{"time_shift_ms": 100, "kernel_size": 7, "init": "kaiming_normal", "optimizer": "soap", "eps": 1e-08, "lr_schedule": "cosine", "warmup_steps": 320}
Rows from block 11 of a small sound classifier, named by matrix and row number. Rows with one number belong to one channel. Each number is 50 + 12 x the weight over its row's rms, rounded and kept within 0 to 99. All counts start at 0. After the name is the row's rms in percent of the matrix's.
After each channel's rows are labels from the 100 clips, of 14976, where the channel reaches its highest value: "responds to" is what is common among them. Only what is clearly more common there than usual is listed. The data: tunes sung on syllables by a formant synthesiser. In brackets: how many of the 100.
# convs0: first width-7 conv (model.blocks.11.convs.0.weight, 288x288x7, each kernel summed), inputs 0-287
# convs1: second width-7 conv (model.blocks.11.convs.1.weight, 288x288x7, transposed, each kernel summed), outputs 0-287

convs0.162 105:38 23 43 59 63 50 41 46 34 44 46 43 53 62 43 61 33 63 19 59 48 51 53 54 51 46 50 44 24 73 46 28 52 52 63 54 52 51 56 58 48 74 58 68 42 63 51 50 44 28 36 47 66 51 42 26 38 56 55 23 53 52 63 52 73 41 60 31 54 45 53 50 71 52 55 59 43 42 45 32 41 39 42 53 43 55 60 50 49 53 54 66 57 22 69 66 53 45 43 58 48 47 50 58 43 55 49 49 70 57 41 40 29 58 45 49 50 43 57 42 43 51 76 36 48 38 44 55 47 28 59 28 33 35 27 68 58 47 61 52 64 42 47 47 69 44 42 58 51 35 55 41 68 55 53 48 45 65 25 58 54 46 53 50 69 45 52 57 62 40 43 54 50 39 43 61 50 45 43 50 63 50 37 57 27 45 49 16 52 70 61 57 37 40 57 49 34 64 61 58 40 62 82 22 40 43 51 64 59 61 48 33 44 49 34 66 32 56 74 47 69 41 52 55 34 57 35 52 68 52 48 66 45 65 55 51 58 46 27 33 69 24 37 43 37 69 33 43 52 38 40 53 22 59 40 32 61 50 53 37 52 39 32 32 37 45 37 28 43 37 36 58 52 68 62 55 68 32 50 60 50 56 29 48 52 65 53 50
convs1.162 104:40 58 55 43 62 42 71 51 79 56 39 54 58 54 48 43 49 47 61 53 55 55 40 48 54 59 55 31 46 78 39 48 49 61 39 50 53 39 61 48 66 48 52 50 55 53 30 47 55 25 58 38 36 57 41 65 50 47 66 62 34 51 60 57 36 59 46 56 56 72 36 50 39 39 41 58 50 95 60 32 60 51 42 44 38 66 73 12 43 45 52 36 54 25 44 51 53 48 48 47 40 39 49 48 48 55 60 37 73 54 54 35 35 42 51 40 48 50 52 52 64 55 72 40 48 65 64 46 38 53 61 46 65 72 57 42 49 52 67 37 67 49 55 36 57 69 33 57 57 43 73 48 45 20 44 21 53 60 57 39 58 36 44 45 25 62 56 52 61 33 82 51 37 62 41 45 54 55 45 47 64 51 75 78 48 35 53 31 42 42 40 49 63 48 37 35 70 55 54 54 60 48 54 61 47 58 52 54 56 51 35 41 59 29 58 42 53 43 39 44 66 58 51 54 51 72 55 51 36 39 51 43 43 43 38 42 57 40 50 38 42 54 76 34 41 46 43 42 38 57 59 58 69 80 65 48 53 60 17 65 54 60 62 44 49 49 63 63 52 53 37 45 33 51 52 59 48 11 44 60 67 48 64 49 74 50 46 46
responds to: the note G (92); first note: G (88); low voice (83); the note D (61)

convs0.221 103:49 54 45 49 63 56 49 40 45 51 44 59 24 32 70 42 66 27 54 60 49 68 27 31 54 74 39 61 59 50 35 49 58 35 50 51 69 35 49 69 53 44 41 49 34 73 57 41 46 41 50 42 69 44 41 62 42 59 59 49 33 35 37 56 52 35 43 54 59 30 42 32 65 28 56 30 56 64 60 45 47 45 40 56 58 36 49 41 34 56 51 42 57 44 38 59 60 61 42 65 57 36 57 58 51 40 31 66 39 67 29 47 57 69 63 58 40 37 42 67 36 54 57 57 53 38 52 49 43 48 53 62 51 64 54 24 44 72 77 49 60 37 43 41 55 23 36 61 68 39 63 58 48 55 52 61 43 60 42 54 43 59 33 57 41 62 54 63 55 65 34 48 45 45 31 58 46 53 49 81 68 40 38 30 51 60 70 49 56 01 55 58 54 33 39 45 58 51 40 50 64 38 43 47 43 38 28 73 39 45 36 41 59 42 45 53 41 40 48 36 76 52 52 66 54 34 56 56 41 40 54 19 42 51 42 54 47 46 45 39 44 39 70 59 55 52 55 53 34 70 31 38 43 59 63 29 32 56 42 32 45 48 52 47 63 44 64 60 35 54 24 36 50 52 48 64 60 49 53 37 38 46 62 27 46 62 43 49
convs1.221 105:63 54 39 28 63 49 78 49 75 51 49 56 44 57 56 58 43 39 38 69 59 51 51 50 58 48 52 61 65 61 48 33 56 47 38 27 36 56 51 30 52 54 92 47 46 47 32 70 45 51 39 76 61 62 63 47 45 39 33 58 44 59 29 39 67 39 56 49 41 50 34 56 69 54 62 32 45 40 55 41 44 81 15 43 56 75 52 53 62 36 52 40 38 57 55 72 64 41 38 50 61 88 32 66 58 41 45 50 55 43 64 62 44 54 37 60 56 53 33 56 37 56 33 46 57 35 36 58 30 27 58 40 61 45 45 55 57 41 23 36 60 52 50 53 66 34 51 44 52 42 42 59 43 57 10 49 54 59 49 48 49 60 47 50 34 42 30 51 63 41 42 35 39 70 55 43 42 69 77 50 38 42 59 50 47 42 58 28 63 37 62 50 44 58 59 50 53 45 64 32 39 46 54 56 66 47 46 24 50 56 65 56 33 48 57 48 53 45 25 74 54 51 22 45 57 51 67 64 61 57 27 44 43 39 53 31 39 50 46 50 47 50 46 53 45 56 55 51 23 46 36 56 46 63 35 50 46 52 43 46 57 29 49 45 38 56 59 49 63 49 44 62 53 45 50 46 42 49 49 63 69 62 31 55 41 45 51 55
responds to: the note G (56); high voice (52); first note: G (48)

convs0.207 099:41 29 60 31 30 68 47 48 43 50 31 38 65 52 48 45 36 46 49 35 63 47 52 61 49 66 42 61 55 45 59 53 37 34 53 42 61 53 55 37 50 28 39 49 48 50 60 49 36 52 39 52 53 52 42 47 41 52 69 38 52 58 35 47 51 26 63 40 51 20 25 33 33 52 24 38 60 17 51 44 48 32 51 48 50 41 46 65 49 41 42 81 75 71 61 45 49 68 33 61 49 57 29 49 35 52 43 50 47 42 27 49 63 42 54 60 43 38 59 83 53 54 50 47 46 68 46 43 40 50 41 47 55 28 61 52 43 55 51 47 48 42 35 47 64 40 34 52 39 46 49 44 46 49 60 70 49 65 54 44 67 57 32 53 54 40 40 37 50 72 59 41 48 41 50 50 53 39 54 76 43 69 30 23 22 54 57 44 65 51 61 37 52 43 71 36 43 60 38 72 37 57 49 43 46 43 64 46 52 45 41 46 38 26 52 72 46 53 60 40 59 48 53 44 42 41 34 33 51 44 68 44 17 34 36 53 61 52 53 47 49 68 46 21 25 35 42 37 48 35 33 57 28 51 45 40 42 34 53 49 55 63 50 63 44 56 43 60 55 48 27 51 60 74 32 35 51 43 23 50 55 48 60 43 58 54 50 26
convs1.207 113:54 46 91 56 61 54 56 70 41 73 40 62 59 55 52 52 58 53 36 36 46 53 66 76 56 47 58 41 40 54 70 34 54 52 49 51 54 33 50 50 49 57 57 54 45 62 46 70 54 45 41 48 65 48 56 44 63 32 43 51 48 63 47 44 47 55 69 60 35 50 59 46 63 72 79 46 46 51 62 51 50 66 54 48 44 30 42 47 43 42 61 43 71 64 30 70 65 60 22 58 51 55 52 58 62 67 53 57 69 62 72 75 53 59 42 40 72 40 67 79 67 52 50 55 46 61 60 43 71 49 76 37 44 73 56 51 57 50 36 40 51 64 40 28 48 59 59 71 50 45 50 55 72 53 35 46 53 49 56 57 43 82 62 45 44 44 65 47 39 48 57 49 35 57 49 48 66 53 56 62 49 71 41 46 64 38 65 55 36 30 50 51 61 28 71 55 60 50 52 57 51 47 51 39 46 51 47 63 55 65 38 46 37 93 37 48 52 50 41 62 54 53 53 50 53 57 45 33 45 55 59 52 76 59 41 48 59 68 57 80 40 49 52 68 51 45 38 49 58 66 62 53 48 70 37 46 52 54 29 59 54 67 57 71 56 56 46 35 83 50 47 40 40 66 65 42 44 42 42 34 49 56 46 57 51 59 78 66
responds to: the note G (85); first note: G (81); high voice (51)

convs0.144 102:58 52 38 65 67 60 39 46 59 40 72 32 45 51 45 60 51 54 68 56 55 40 46 64 45 50 47 58 32 58 68 31 46 50 35 58 53 52 50 51 37 55 45 64 54 67 64 36 64 51 48 38 31 59 36 52 55 45 55 57 51 49 71 58 54 41 47 63 63 41 42 60 46 37 33 48 43 48 48 19 59 69 56 40 47 47 52 58 31 43 43 33 49 66 57 45 53 59 65 35 50 28 69 34 35 39 37 53 36 60 64 72 49 29 50 57 45 39 43 38 67 37 44 47 40 46 65 43 42 29 15 37 47 43 53 40 53 39 73 56 44 50 43 47 54 41 45 59 31 48 51 45 80 58 68 54 48 52 50 58 44 71 54 68 38 42 52 27 77 48 65 32 60 59 61 55 27 52 31 67 50 44 44 45 36 49 50 46 60 52 51 38 65 48 67 24 66 65 51 37 39 48 50 46 53 73 55 51 48 63 45 33 46 53 36 53 61 62 25 52 24 49 72 32 45 45 24 64 51 61 46 21 53 62 58 26 56 71 51 50 80 77 56 42 46 54 35 53 53 52 49 55 35 57 36 50 60 31 64 52 42 53 63 52 25 38 59 53 24 38 52 50 63 73 51 54 44 39 27 43 67 53 55 44 47 46 50 56
convs1.144 091:41 58 50 62 55 71 61 50 45 68 31 55 56 54 47 38 48 47 46 41 58 62 62 46 37 35 57 40 42 79 32 70 71 63 75 37 44 55 47 40 52 33 66 34 48 50 35 67 40 62 51 42 73 55 33 48 84 51 54 61 53 39 50 41 57 35 48 48 43 50 50 53 50 48 41 65 53 57 70 81 35 47 36 47 56 81 54 39 51 43 42 55 55 59 51 63 47 47 46 39 62 27 31 65 55 72 56 73 41 43 40 41 30 60 66 44 52 32 33 42 48 31 38 75 76 59 36 53 56 54 53 62 50 73 47 68 48 60 50 35 33 70 40 63 44 44 80 70 52 59 44 44 53 46 78 42 46 51 67 66 55 47 45 39 65 66 54 63 52 76 61 40 35 51 49 55 41 29 62 40 58 58 35 68 41 61 36 69 50 56 63 56 34 49 44 36 41 50 47 68 45 34 48 53 51 36 62 52 56 61 45 72 79 45 35 46 52 57 72 48 57 47 48 48 47 70 38 41 41 40 45 55 66 38 50 39 46 41 46 57 51 70 62 51 34 55 59 34 41 34 66 55 45 59 50 47 40 34 44 57 40 47 56 43 44 47 52 55 85 69 65 60 58 69 49 68 54 43 65 50 49 46 50 53 45 51 60 39
responds to: the note D (81); first note: D (69); vowel: /o/ (50)

convs0.239 099:57 45 35 51 67 36 48 34 24 51 51 40 18 63 59 68 30 54 52 59 45 71 53 46 66 52 39 38 35 40 21 60 73 51 77 49 53 50 46 28 51 56 51 47 27 24 42 55 35 55 54 55 42 63 37 43 54 64 53 51 56 43 62 42 39 50 37 63 48 45 45 33 55 49 44 28 63 37 50 61 75 72 70 52 63 65 43 33 59 58 50 40 40 41 39 70 48 45 59 30 53 42 62 67 55 32 66 52 40 47 32 58 44 64 40 60 63 45 34 56 57 34 43 55 36 25 60 43 47 56 47 60 51 46 22 55 46 48 36 53 46 41 37 43 29 43 72 55 51 36 67 49 58 28 66 63 50 57 48 40 43 39 68 54 51 23 43 57 41 40 36 51 68 48 58 60 41 31 51 35 30 51 70 49 60 45 57 62 48 37 55 23 52 62 58 55 46 48 59 59 42 60 38 44 59 56 32 74 55 56 48 64 31 51 29 52 40 66 42 45 67 41 38 37 58 59 50 49 50 51 46 27 56 33 36 33 31 61 48 24 63 30 45 51 33 51 55 49 38 43 32 42 49 63 50 45 60 55 40 47 62 55 58 55 65 28 49 36 46 39 76 39 43 35 42 51 54 36 53 53 71 43 46 52 46 71 44 53
convs1.239 102:57 60 43 46 53 41 46 53 52 46 47 52 36 45 52 41 50 50 36 32 43 52 57 38 37 41 42 57 55 28 47 38 46 57 26 55 21 57 49 22 47 13 55 44 29 48 36 47 57 39 53 52 56 43 62 57 60 56 36 55 61 37 44 43 55 61 39 47 52 39 59 02 48 56 66 49 55 54 46 45 48 43 55 48 55 39 59 51 32 68 46 60 52 46 36 40 56 20 38 38 68 31 45 63 40 35 40 28 66 28 38 45 45 52 35 36 43 63 31 41 38 47 49 72 45 54 39 24 69 30 29 44 30 42 41 33 35 44 44 57 44 42 43 59 49 38 44 36 30 24 50 50 31 61 43 36 47 49 53 45 51 31 37 43 46 66 52 64 67 61 18 62 42 46 41 46 51 54 48 44 53 48 48 54 52 50 65 36 45 36 39 57 50 53 65 64 42 35 43 40 46 50 35 61 71 68 52 58 45 39 43 38 51 55 47 62 55 50 45 36 61 52 70 51 56 41 45 55 62 36 39 13 51 50 83 41 39 44 60 29 67 52 59 56 65 38 36 43 42 52 53 31 46 55 67 43 48 43 60 41 29 52 45 37 29 41 32 51 55 77 49 57 70 40 50 49 44 43 46 39 32 55 54 58 45 37 22 46
responds to: the note G# (83); first note: G# (78)

convs0.16 106:53 67 60 33 52 53 44 60 79 40 40 49 44 51 44 29 42 27 60 23 45 47 39 55 54 59 63 43 49 48 45 43 42 31 45 50 43 38 56 24 45 58 53 41 56 56 47 57 29 59 45 65 52 37 26 47 43 50 56 45 34 60 36 61 57 46 42 46 40 51 51 59 53 50 26 56 51 42 30 65 45 36 51 47 38 27 49 48 69 36 54 41 45 67 41 51 27 59 40 60 33 44 58 51 29 46 64 45 38 37 51 34 56 49 42 45 44 54 53 64 53 66 46 43 64 58 31 47 53 45 50 46 53 58 44 56 39 37 68 48 36 46 47 60 68 55 32 67 21 50 47 39 46 55 43 45 28 51 38 44 48 38 70 36 58 53 64 57 49 49 44 33 41 55 62 59 56 47 55 58 39 76 53 50 26 42 39 86 55 57 66 64 44 53 52 50 56 52 49 52 60 59 57 43 70 66 55 55 41 64 54 72 43 49 56 64 51 41 50 56 32 35 59 64 25 40 42 55 30 41 89 49 45 28 57 52 44 76 45 59 60 40 54 42 73 20 53 41 51 55 78 34 48 37 71 43 52 49 54 54 39 24 31 63 51 57 61 26 41 36 29 42 53 41 39 28 47 45 51 35 53 55 49 70 35 42 71 79
convs1.16 111:57 43 43 34 63 42 54 51 58 59 48 39 33 60 39 52 77 54 41 60 60 51 33 64 50 59 53 34 74 56 52 56 38 23 59 48 43 44 41 44 44 46 62 48 46 39 55 62 69 35 36 68 53 47 78 56 57 53 56 39 38 42 49 50 49 58 59 64 54 59 57 30 38 56 68 61 28 51 48 29 42 57 53 47 54 53 55 32 72 57 48 40 64 65 38 56 54 62 33 35 51 27 73 68 47 55 35 51 55 36 45 48 51 54 61 55 42 66 77 46 38 55 57 68 26 59 64 46 43 48 32 60 41 42 46 45 60 52 39 64 46 39 37 53 36 42 48 44 79 58 59 51 48 66 49 50 45 37 67 38 52 54 79 54 35 67 62 58 54 57 62 43 50 47 23 34 40 52 44 34 48 56 50 53 64 43 43 65 73 26 37 37 47 57 61 36 44 28 46 59 56 49 44 60 38 47 27 37 49 58 34 36 41 47 49 50 40 40 52 68 59 56 45 41 63 57 61 67 51 31 22 77 49 43 22 38 26 53 49 28 48 41 61 31 49 73 39 45 30 53 16 43 57 41 52 54 42 52 43 70 57 30 43 45 46 47 16 56 54 59 51 66 39 34 56 53 48 48 58 56 64 29 36 48 46 63 51 42
responds to: vowel: /u/ (72)

convs0.38 097:62 38 56 65 50 34 47 43 49 48 69 49 58 33 55 49 40 48 65 53 54 55 34 41 23 55 53 27 43 36 47 61 37 61 49 27 62 39 49 32 49 44 56 58 51 40 48 58 28 48 26 50 30 37 07 47 41 54 35 49 61 37 57 54 61 44 16 59 32 48 37 38 67 43 47 41 67 35 47 56 48 45 40 20 54 21 53 69 51 34 30 53 50 45 60 37 43 60 64 57 50 48 63 66 66 62 68 47 55 54 59 58 42 28 43 27 46 43 60 60 49 36 27 24 55 61 32 56 64 57 54 43 67 27 38 58 51 20 47 63 40 54 41 36 60 60 61 59 41 59 70 51 60 46 59 52 55 63 44 42 35 57 55 24 54 43 61 67 42 34 62 48 31 56 38 56 51 66 61 43 62 55 33 58 46 46 60 56 73 49 59 46 40 55 44 59 67 37 25 53 41 50 46 59 37 38 50 48 46 57 69 51 42 51 43 66 61 41 37 41 36 45 31 31 50 40 52 52 43 47 42 49 29 50 65 45 61 55 64 53 63 33 53 51 59 23 49 50 69 57 44 38 31 41 68 19 43 46 53 58 47 47 46 47 52 72 55 53 65 40 42 54 37 51 39 41 63 37 47 39 45 49 53 70 46 35 51 33
convs1.38 086:65 45 59 40 57 58 27 64 53 63 58 65 57 72 37 57 38 43 62 43 46 89 61 53 69 74 61 42 41 58 60 51 44 49 38 50 45 43 55 67 59 29 37 51 35 50 38 68 70 63 65 50 44 46 52 53 48 33 55 68 47 69 31 56 45 66 54 62 35 68 61 24 38 62 28 44 66 44 64 60 43 52 52 69 35 55 51 44 58 51 51 58 47 48 72 43 45 58 34 37 63 30 63 35 32 35 34 64 45 50 51 54 60 48 42 59 43 62 93 51 32 50 42 53 66 61 75 56 51 35 40 43 37 50 49 44 41 64 45 51 44 41 59 54 62 47 41 44 56 50 69 56 67 47 57 35 43 53 40 40 74 49 67 47 54 58 51 63 38 40 61 48 54 44 52 67 50 59 30 70 21 41 64 46 56 48 45 62 46 37 55 76 53 34 49 64 25 44 53 35 81 75 47 77 49 64 41 49 48 52 62 50 53 52 66 45 61 44 35 51 55 63 45 52 59 46 61 47 62 51 39 45 44 70 39 42 46 76 39 38 21 57 60 62 61 46 27 44 52 48 48 49 53 53 49 60 57 53 67 45 48 44 39 36 73 56 47 44 36 44 53 79 42 34 46 37 44 53 55 63 63 60 49 54 42 42 59 67
responds to: the note G# (66); deep voice (51); first note: G# (50); vowel: /u/ (36)

convs0.13 106:52 47 33 67 52 41 46 35 54 43 51 25 35 53 42 45 66 58 48 49 60 38 55 43 48 27 40 64 40 48 61 52 53 51 47 28 38 32 34 31 48 32 49 53 59 54 56 45 58 40 36 55 50 31 29 39 57 37 50 47 54 31 51 54 51 73 53 41 70 47 56 66 58 49 53 44 40 51 32 45 68 50 60 90 44 37 59 55 58 41 55 49 49 52 37 43 43 53 71 45 24 35 42 42 51 47 50 73 70 60 41 48 55 20 40 46 53 34 29 41 35 45 54 42 50 40 62 62 37 57 53 49 42 35 44 62 51 50 49 24 48 39 44 36 46 59 46 30 68 61 59 37 54 57 62 78 77 39 33 40 38 69 60 66 43 44 53 16 73 53 42 43 35 61 34 73 53 47 53 61 43 43 44 48 37 38 41 61 62 34 60 43 43 49 42 53 66 51 37 83 65 47 46 45 52 53 31 56 60 49 30 42 39 52 52 41 47 51 63 46 58 62 57 36 35 64 48 38 42 45 47 51 57 68 51 35 53 62 40 49 46 59 32 39 45 56 63 56 73 68 32 33 55 60 54 35 45 50 64 38 26 35 47 47 70 41 45 68 43 30 49 19 30 52 38 37 60 71 29 57 51 54 55 45 64 34 55 60
convs1.13 104:62 42 56 56 40 43 55 56 57 50 40 36 25 59 42 46 65 30 63 44 56 42 57 33 61 25 45 69 57 51 77 46 67 39 59 59 39 38 61 66 56 32 63 47 40 49 56 42 35 44 58 48 49 39 48 52 39 49 44 43 45 48 73 65 32 60 49 63 68 70 61 46 34 37 59 53 62 61 76 51 50 58 66 36 74 55 58 48 43 53 47 31 58 70 67 72 45 56 46 59 50 29 44 53 55 73 44 60 50 53 57 66 41 36 65 28 53 45 54 50 67 44 59 66 58 35 47 49 39 39 50 64 60 84 64 40 65 33 54 39 51 78 69 55 35 53 54 72 63 50 38 44 37 49 50 70 56 61 48 49 49 46 67 44 74 58 59 71 61 53 28 50 54 59 51 47 42 40 55 34 46 44 50 48 54 51 57 44 38 56 46 51 30 77 54 50 60 53 62 69 62 69 62 46 62 54 45 31 43 29 73 74 60 42 54 65 41 52 31 60 48 49 33 59 43 30 42 26 55 84 53 57 55 44 69 56 42 54 64 46 47 64 46 55 52 74 35 53 47 47 47 41 60 75 51 47 46 54 64 76 61 58 65 60 39 29 54 37 54 50 57 56 58 59 57 63 58 64 54 69 53 53 37 52 49 30 65 36
responds to: the note D (98); first note: D (98)

convs0.227 110:32 52 49 61 53 29 55 67 58 27 43 62 62 61 25 45 32 43 48 43 43 33 32 28 63 26 64 39 42 71 52 65 42 31 55 56 56 58 64 53 51 53 65 57 52 59 43 07 60 55 41 55 41 46 48 44 62 46 38 55 68 55 82 46 39 52 58 48 55 83 68 51 53 44 55 65 58 25 56 62 59 43 18 33 47 54 48 63 67 56 39 47 62 45 57 37 57 48 54 50 48 59 44 70 76 32 54 65 45 62 46 44 60 28 37 71 55 54 71 52 66 47 34 35 46 40 52 60 35 43 60 20 54 33 37 37 55 35 52 46 49 46 42 58 48 43 53 34 50 49 23 45 55 63 51 48 25 50 62 58 51 77 59 47 60 48 57 40 40 43 34 26 46 69 60 67 53 53 56 32 54 35 58 39 50 43 48 58 66 25 40 52 51 47 54 22 47 41 43 40 77 67 53 56 43 34 35 63 52 55 57 51 35 50 74 57 45 52 45 57 57 55 61 52 41 39 65 56 45 50 38 61 53 37 50 45 41 46 44 53 53 50 44 45 56 46 53 57 56 51 46 30 34 40 45 56 60 47 55 64 70 48 36 42 30 29 59 37 50 45 47 49 58 34 55 54 36 40 60 53 36 28 44 77 61 50 40 64
convs1.227 112:40 27 47 60 28 53 64 19 58 46 70 62 23 68 42 57 45 46 49 34 53 39 38 43 58 62 40 52 55 32 42 53 62 60 52 33 52 55 55 57 40 42 65 47 39 61 43 36 55 65 55 57 50 70 69 39 61 51 39 40 20 41 59 43 47 62 57 40 58 63 62 40 26 80 47 28 57 55 59 38 56 60 37 65 61 54 47 45 50 42 28 56 25 45 54 35 56 63 40 54 50 47 35 38 48 29 49 39 49 49 38 54 54 58 49 48 57 53 44 54 39 70 80 80 39 81 31 51 47 71 41 52 51 52 50 43 36 43 62 43 61 47 50 70 28 55 41 48 59 38 50 32 32 62 62 46 58 56 42 48 49 48 65 47 44 25 25 31 51 54 53 76 49 39 52 30 22 53 73 61 53 42 50 60 51 50 40 61 65 58 54 48 25 72 42 48 37 60 52 50 53 40 63 43 71 49 66 47 48 46 44 60 51 48 62 45 45 40 50 53 46 48 55 43 43 60 59 77 53 58 42 46 53 53 64 42 48 34 48 48 60 44 53 60 61 49 63 52 62 74 37 55 32 40 50 56 48 46 63 32 61 43 55 12 27 33 59 58 45 61 60 75 41 63 43 51 49 52 32 63 52 57 39 31 64 44 36 39
responds to: vowel: /u/ (90); high voice (57); first note: A (39); first note: A# (28)

convs0.281 106:49 54 58 72 60 52 49 55 50 47 57 58 68 59 38 39 48 41 41 43 61 51 54 53 60 16 25 47 63 48 50 41 33 68 41 45 44 18 56 27 57 54 57 33 51 46 65 49 70 51 45 51 45 39 61 33 36 15 52 60 66 53 68 42 47 64 62 54 47 42 62 68 57 34 48 57 49 57 56 52 45 50 56 37 22 44 35 28 53 32 53 42 60 43 56 68 46 44 43 48 47 36 38 41 59 50 22 70 74 57 58 40 50 39 39 45 32 43 50 43 44 59 80 56 30 55 42 60 43 66 42 29 59 55 32 56 59 55 58 49 61 60 56 58 71 45 55 67 37 71 75 35 47 55 67 48 68 43 45 59 24 54 53 41 66 60 53 38 35 58 48 35 51 57 50 55 54 44 34 53 23 51 45 56 47 54 41 28 52 32 25 46 75 60 37 48 57 66 44 60 40 45 42 38 59 33 56 83 51 54 57 52 36 44 44 62 64 58 52 60 30 50 44 51 35 63 43 42 46 74 43 37 48 24 62 46 60 70 55 31 66 46 57 23 45 34 44 54 56 59 52 50 48 59 58 53 47 56 60 58 34 30 58 61 35 51 49 70 62 51 75 57 50 58 42 45 38 49 47 39 53 58 57 43 70 44 35 58
convs1.281 094:63 41 65 54 39 29 63 35 36 54 46 51 53 14 56 51 41 54 61 36 59 43 62 34 28 38 57 48 49 80 54 56 42 28 57 46 61 55 51 27 68 22 52 62 48 54 32 51 59 52 59 65 47 23 59 50 48 57 43 52 35 63 45 42 62 54 38 48 75 30 55 26 30 56 37 30 41 46 42 46 55 37 47 65 73 56 68 54 36 66 45 60 70 49 44 47 48 63 62 41 58 33 53 43 34 61 59 43 19 46 47 60 43 52 52 52 39 66 50 60 53 32 47 60 77 44 59 24 54 42 49 75 40 58 52 42 44 43 63 56 37 47 59 50 51 47 59 51 56 52 36 43 43 45 54 70 37 58 56 40 54 36 40 51 38 67 34 57 32 56 43 59 53 25 33 58 67 67 69 50 45 77 74 68 44 34 45 20 66 71 29 62 35 28 46 34 65 29 49 55 40 44 57 45 48 31 52 41 40 45 35 48 64 55 48 50 37 49 42 46 58 30 44 50 42 54 48 63 55 64 76 40 32 33 52 44 47 51 55 57 45 56 46 50 51 51 54 52 50 27 45 44 77 69 53 47 42 46 32 52 35 53 56 39 49 46 48 62 35 63 67 63 58 55 48 46 64 31 53 53 49 67 56 45 49 47 39 54
responds to: the note D (95); first note: D (94)

convs0.5 093:49 59 57 50 50 53 42 55 37 60 51 66 39 50 54 31 61 38 38 51 59 49 12 70 44 56 27 54 50 35 58 41 56 48 77 50 35 29 47 61 29 19 43 54 63 66 27 70 46 47 66 43 71 62 47 45 49 40 43 42 51 37 38 56 42 52 41 57 50 52 31 67 40 52 51 64 63 47 60 44 59 67 59 57 73 65 51 33 50 53 34 55 43 37 63 45 46 57 58 19 62 44 42 56 47 58 55 73 62 68 73 45 79 54 33 40 57 30 58 48 46 60 62 50 43 59 65 54 93 42 33 38 54 67 38 57 49 52 46 45 54 42 40 57 66 34 35 62 60 31 49 62 47 51 72 43 53 72 61 51 55 56 56 61 59 54 57 45 33 41 57 54 66 47 62 25 33 53 38 44 58 44 51 54 46 45 39 42 50 42 42 60 52 37 42 22 46 61 67 61 45 38 52 48 36 61 47 58 35 51 47 52 55 51 56 55 65 30 45 53 59 69 48 58 32 60 40 60 43 65 65 37 45 59 46 19 51 44 46 53 30 70 46 67 52 48 19 43 33 40 65 61 41 70 41 54 41 37 57 24 61 61 59 60 41 42 63 54 48 60 39 63 51 49 70 51 39 62 60 48 40 65 68 59 48 45 42 62
convs1.5 109:77 37 48 47 59 59 48 43 61 68 55 75 61 54 60 28 54 57 48 59 38 51 52 55 58 48 52 62 39 24 49 57 43 47 17 48 44 48 37 58 53 47 43 62 30 41 62 27 42 30 52 41 29 51 34 44 47 45 75 53 37 54 47 36 47 59 58 53 56 65 50 27 75 64 66 57 71 57 46 37 50 33 46 45 81 40 63 52 49 27 45 61 52 46 64 42 54 41 37 58 43 59 63 34 36 39 56 55 58 72 49 65 34 61 66 32 62 55 53 58 43 56 40 61 62 49 54 54 36 51 49 62 62 32 48 71 49 57 17 37 71 51 51 69 57 56 78 32 67 40 51 51 51 53 45 48 38 55 77 42 43 46 55 53 49 56 48 53 35 72 45 50 76 57 35 61 50 53 56 52 30 35 60 44 46 58 53 33 47 40 27 53 39 49 50 50 57 41 32 48 53 48 42 75 53 61 59 47 50 69 66 58 69 43 71 51 79 54 50 49 55 68 53 48 64 39 48 58 55 39 48 47 47 70 58 50 60 53 61 43 47 42 46 74 47 71 50 40 68 60 48 59 43 39 34 86 43 25 39 52 72 46 39 52 46 58 48 55 62 57 47 59 72 59 35 20 47 52 45 53 52 65 49 37 61 57 51 39
responds to: the note G# (83); first note: G# (81); child-like voice (78)

convs0.80 096:39 56 60 48 42 55 49 39 40 58 60 47 60 50 46 44 44 43 54 60 56 30 39 39 58 37 47 42 48 32 53 57 51 37 50 29 56 59 47 38 47 45 43 64 53 44 25 49 53 44 39 47 43 48 55 38 38 41 61 50 30 44 32 59 45 50 51 55 58 50 39 79 27 71 38 51 60 32 63 54 50 55 57 66 56 24 26 49 45 47 55 43 60 48 55 45 55 47 64 71 52 28 60 78 54 29 50 70 70 46 46 46 40 39 55 42 55 44 42 54 44 32 40 22 30 35 51 28 47 47 38 52 59 37 64 57 45 45 61 52 58 69 49 48 47 67 44 50 53 62 53 52 62 63 38 90 43 63 58 53 46 72 48 64 37 37 54 56 58 40 31 49 36 50 69 64 67 43 52 43 36 68 45 41 50 38 54 36 34 44 68 42 55 56 54 48 26 55 51 46 56 45 33 50 39 52 53 41 79 58 54 43 41 60 39 55 61 51 39 52 46 54 59 53 38 53 27 56 33 38 39 46 76 51 29 66 46 42 54 45 46 63 18 60 50 40 51 52 57 53 25 30 55 45 50 64 75 29 32 51 37 45 56 59 53 62 50 50 35 45 19 71 51 43 30 44 71 52 40 36 17 42 17 63 68 38 40 53
convs1.80 097:39 32 44 34 53 55 62 54 37 56 56 49 44 52 17 62 42 57 41 31 47 55 46 54 59 79 54 35 44 68 42 62 54 77 52 54 51 52 37 64 51 61 48 46 65 60 69 37 70 46 61 33 59 47 33 43 62 47 42 50 41 63 38 43 32 46 52 52 66 55 40 45 62 51 52 55 47 73 51 46 33 45 58 35 32 57 33 49 57 40 51 75 30 41 66 51 44 46 41 51 67 58 50 51 52 23 68 48 56 64 43 53 49 41 54 55 56 46 52 31 55 42 42 47 40 46 55 64 40 61 58 37 67 33 49 54 48 30 41 48 62 58 45 68 47 54 73 58 68 54 54 65 51 57 58 32 54 33 45 49 57 41 60 62 58 63 47 37 37 56 55 46 49 46 56 42 73 38 41 38 72 28 67 44 47 41 49 49 48 60 46 65 34 59 61 51 22 62 39 34 58 41 62 30 51 55 53 59 46 46 51 49 47 38 74 48 61 45 75 42 27 24 71 29 60 55 59 38 91 48 62 63 54 58 53 69 62 42 47 64 36 43 24 45 43 62 49 55 62 45 64 56 28 41 54 45 49 38 37 50 61 71 44 33 48 54 57 24 43 35 58 77 69 59 53 44 28 26 58 62 30 47 64 55 57 50 65 70
responds to: the note G (89); first note: G (87); low voice (66)